From a checkpoint of a small masked image model.
Model: norm batchnorm, widths [48, 96, 192].
Training: 8300 steps, batches of 512.
Rows from block 14 of a small masked image model, named by matrix and row number. Rows with one number belong to one channel. Each number is 128 + 32 x the weight over its row's rms, rounded and kept within 0 to 255. All counts start at 0. Numbers have three digits each.
After each channel's rows are labels from the 100 images, of 14848, where the channel reaches its highest value: "strongest on" is what is common among them. Only what is clearly more common there than usual is listed. The data: streak pictures of flow and ridge fields. In brackets: how many of the 100, against the usual share in percent.
# convs0: first 3x3 conv (model.blocks.14.convs.0.weight, 192x192x3x3, each kernel summed), inputs 96-191
# convs1: second 3x3 conv (model.blocks.14.convs.1.weight, 192x192x3x3, transposed, each kernel summed), outputs 96-191

convs0.110:142174072097178101103103067091147071157123109073122134135145167126106147112078199103138148136140139113078107155126163151114150128137100121111097131123083081080177152112116106161165117072134135138158166152130061131103141165124091098132139164146099134079100151130136131187171077100175180104
convs1.110:113160129122151118111174135126188079073109164135130137152130110165103143143163185133139136145105174094200129129101152083119102124127128127097107133118146126072112099141108105165135138065154142162167161126088116170117136150090068112032147077082082105150092181114181144111060070109088193118
strongest on: high contrast (92 vs 39.5); pair of whorls (49 vs 10)

convs0.75:081099172076063133099176139101088120136144131173126160153131099150139103128122059095147131126094211136134121130146147114127087127120160107068095109152135112110154177118135120108131142140131162193139111163153121130117130107095121139071130033129093091065116128205161134109139123121122108101
convs1.75:118075125131056170124111130086124149126132139166104119105160163127187224102107149186083174099128059193171142166158167183124102143131092128117116125107155156131154077144135145177077114137164149127123135142132153155131174193129111110194127162112137120163121157098146183147142151189104106196
strongest on: high contrast (95 vs 39.5)

convs0.143:123139136143178111168203108149100159078132132102103142140096151139143056102105146114169131141144180107103157121121084103083157075131129155072146118130155106110149130092078065107151170101145106146135113113108121084157138151153131189123113113075095137131146149178139128112159100071146079183
convs1.143:138116147091154061136095144111142162180102116140174125101152107115173146169092137086158125072095103126097092140201127063098137143138106095107118155138136111160134153063159071189125107127147168134147096140083087113156138160113115132187141124141146124075151119142159164077122108052101099159
strongest on: fine streaks (100 vs 49.9); high contrast (98 vs 39.5)

convs0.105:096145125163114105094168127120133145047151138193095117128155129126215156130119151150216146112144090122067098155105159131092147127169121107204080137104091139062150144085112078075128075138100149146130128134098149122156117164150108113162164141097134121167109145119126141135061130120147069114
convs1.105:182113162129126132131127085127134177121157092082061156108139104138093134077109134131072152049071174146068142101129083165095175131178131103168178105119135163134139164147103080137139076105138146129174121131167100116086132186142122135140168182103087066138192145159109077124120102156135105143
strongest on: high contrast (94 vs 39.5); fine streaks (85 vs 49.9)

convs0.9:145170094068132156087109130168095136070152179110096133067099126105179143166144113105128128127127193121108118145112110073105075097076123133132119090169052116115119187110144048118140081114093182137102145119149105164123105110124094142197117085080163161103156094057142106126150111081152148095
convs1.9:100152152145134116138182148096097128137137143034121161128107120074113129130087131125174124084115141143090110173202097060101056129130104107106145101113135063129120163157185101143115133099141123153136119146103183117166103112129184155145184130164151165153121138168140093078196168162148129076
strongest on: fine streaks (99 vs 49.9); high contrast (92 vs 39.5)

convs0.103:176152140096096112111174136124137137157164138143124148120157114121095132118139113132116149166099142142137147134112109101172130116124111127113144168128140126116153117125104154132110107104126156136145114132184135119160130101106139099146140119136139095120106139167105134123130130117129165130
convs1.103:145175131109126181119088148153111118131128164117098121123115127150129070107131122134102168097133103123245118130124138191127098124098138148190171154121134119098123149188083149096145120101147124131134138124147156116145142120114137163116125140147065150130092150135124112147074129156119108140
strongest on: high contrast (100 vs 39.5); turbulent (29 vs 10)

convs0.107:200096104122148136074138055119130150103153151143165144135161142058159125110126157148124176155158089169155112141169162176137146140180144145118124165087138132112156079164139172164121121084144168147115161098189146144161139141163165102146156103026113081146126106142139108150024096156121144141
convs1.107:094149112098138154164149131120111113136136072161109187165117166181162089141180150138141199138155155121149190062157089149141184096137176128213099121154106150209129074148131251139142073079083131104137138165139139086110158156101080128145057126117095189130124138086132158098118117151135122135
strongest on: source (77 vs 9.6); high contrast (69 vs 39.5)

convs0.33:109202109147163158160132203109098155060144133114170105127097182154153139147100131130166153144144193147106109136112105134073151133140113136103117059130101093122127087115105062117135103097198124136106111107142126149124142114165100133162140111124111176125100162133122072168120142111135126140
convs1.33:155162115111142069124110087163126147172124084135173126103120140178152114166070135110062123119131099161142104111175104111143150155132125110130104125169145089167119087151149119207133145091118166130109058130120111099117141080133142105139143139176111146103168117160126091131099025068129105146
strongest on: fine streaks (92 vs 49.9); high contrast (89 vs 39.5); source (36 vs 9.6)

convs0.100:087161139133121064114174101126128157133146125145131146105121136180134102143103137147138111101165180109100111152132069077112174099120113147074152161098146090158133134149123079113140109112095132126119129140143129082174145138114134214129138116102095141105056171138103084153144139053152110167
convs1.100:120096167118108098106059096091144149095162118163143118148130104121134165173111153126131129117110154153180145130144117077142146167127131166086177205103097109088127118126163090152094126193107157171133089138159101144147150170127099101060029143108143136108169150094154154095118079157105150192
strongest on: high contrast (100 vs 39.5); fine streaks (99 vs 49.9)

convs0.189:047145169150141091125169126149152135107168123118117139127147116199117111154104109109122089103156155154103131165154105068130126121116109150043137149128120124159126101151140082123144104091107121127123132125143149138133150125105124166104116120123091128098076165110122128111165132076124114142
convs1.189:144150126109122166084097098137151132082164115146100112131190096110166210128157166076183144146140173163189181123098134162109197145164109150104163168051114106101100127155097110121068131135120159162162103194099122123167157139068091081071071118037147136086127150086150167096121101178126138153
strongest on: fine streaks (100 vs 49.9); high contrast (97 vs 39.5)

convs0.139:170175086127115119120153110073118125156142130106115121080080143130104147151085148101113135168177114148155086185123127142181141109113119125141099091136141130086110170097068080096174105131184126123133173112127114110139087131113083162089122067170156153128098114142070121109062177101101075136
convs1.139:113130138149081159156152131151101106126105149172153158097173094108174079098130134158146094077091124158122141163167105188184153087120142104138161084117154126166129078139136179135087159123121146117087202112138075134203130160175143131068110148182126140123149130072130094096103121153181139167
strongest on: high contrast (99 vs 39.5)

convs0.20:093104048137139112114084133105100091079147099108117093134144144120166147146124140170197130074157092152116113113138168130130165093081131170156133090077120099142107109149148128109140095097120116157134101127129135147115164181127149088161217126151122179181123147098138147189030110106142109131
convs1.20:121088157100161111097139115157156103136095157133115167145106101177107124193078144083135135084088088094127093118125142158155100136145132084119126129098119143083124160125146089140111142094072110125139141089074133128066101132150118137122145135097164115141128146236189169119149175150121147150
strongest on: high contrast (100 vs 39.5)

convs0.170:163138107146129118136123137086120158090170136122139109147126137127075102165102122119139149165148133133099113135101062187112109126094102111131101055125206128148078139098155077128095167121192176088144152037173119125114167112102121214102118125142151158115123191174069129165140159107114201137
convs1.170:121091076144158177156153136116125184142116110118093154126131085155189101111066108137153138125083123119131118140155074099138135085109155125107138121107090072126143159169115148123163089101088125122112111092200116107143106149089153163201140115175168191194169141108095133135143153099114132101
strongest on: source (99 vs 9.6); high contrast (99 vs 39.5)

convs0.173:089107109126176152148120089135071150109094108169120108044093141144180079041126126128177120174137101090097150094154131072141150145113147096144070118118182109138080142154183103143151160126162116139107123181099114115109153010137174133166128142108122118170102120119147161097143113145130133139
convs1.173:115165145046126103119150099144106136123130136146153138158142114108148126185116104101137093145117085168158155160097127131060156157101117152133122183123140079087165124155089084137092157047124119151159148139168133164102128108135203106063162110095116136104141099084120163102138169107101089124
strongest on: high contrast (98 vs 39.5); pair of whorls (39 vs 10); spiral (26 vs 10.5)

convs0.50:118137061110126094135134143061077146107146140112164060136114038097061102100165083131142165083143114107106116178124129147101129110096100104158092109128125112102130212133112084137172131145159159126104137156102095066120148181132146122132147063122113136103080112206105140209156154086172095154
convs1.50:110105134085138149138137168111128152088104158184193181134111202081129114131175126123147176143099138082171131208117132117086176070197118071153122132126136167180084122114162149126117145112208116143148027150124111111139177217112106143135113146121144086122182103110104156059084178152139164113
strongest on: high contrast (100 vs 39.5)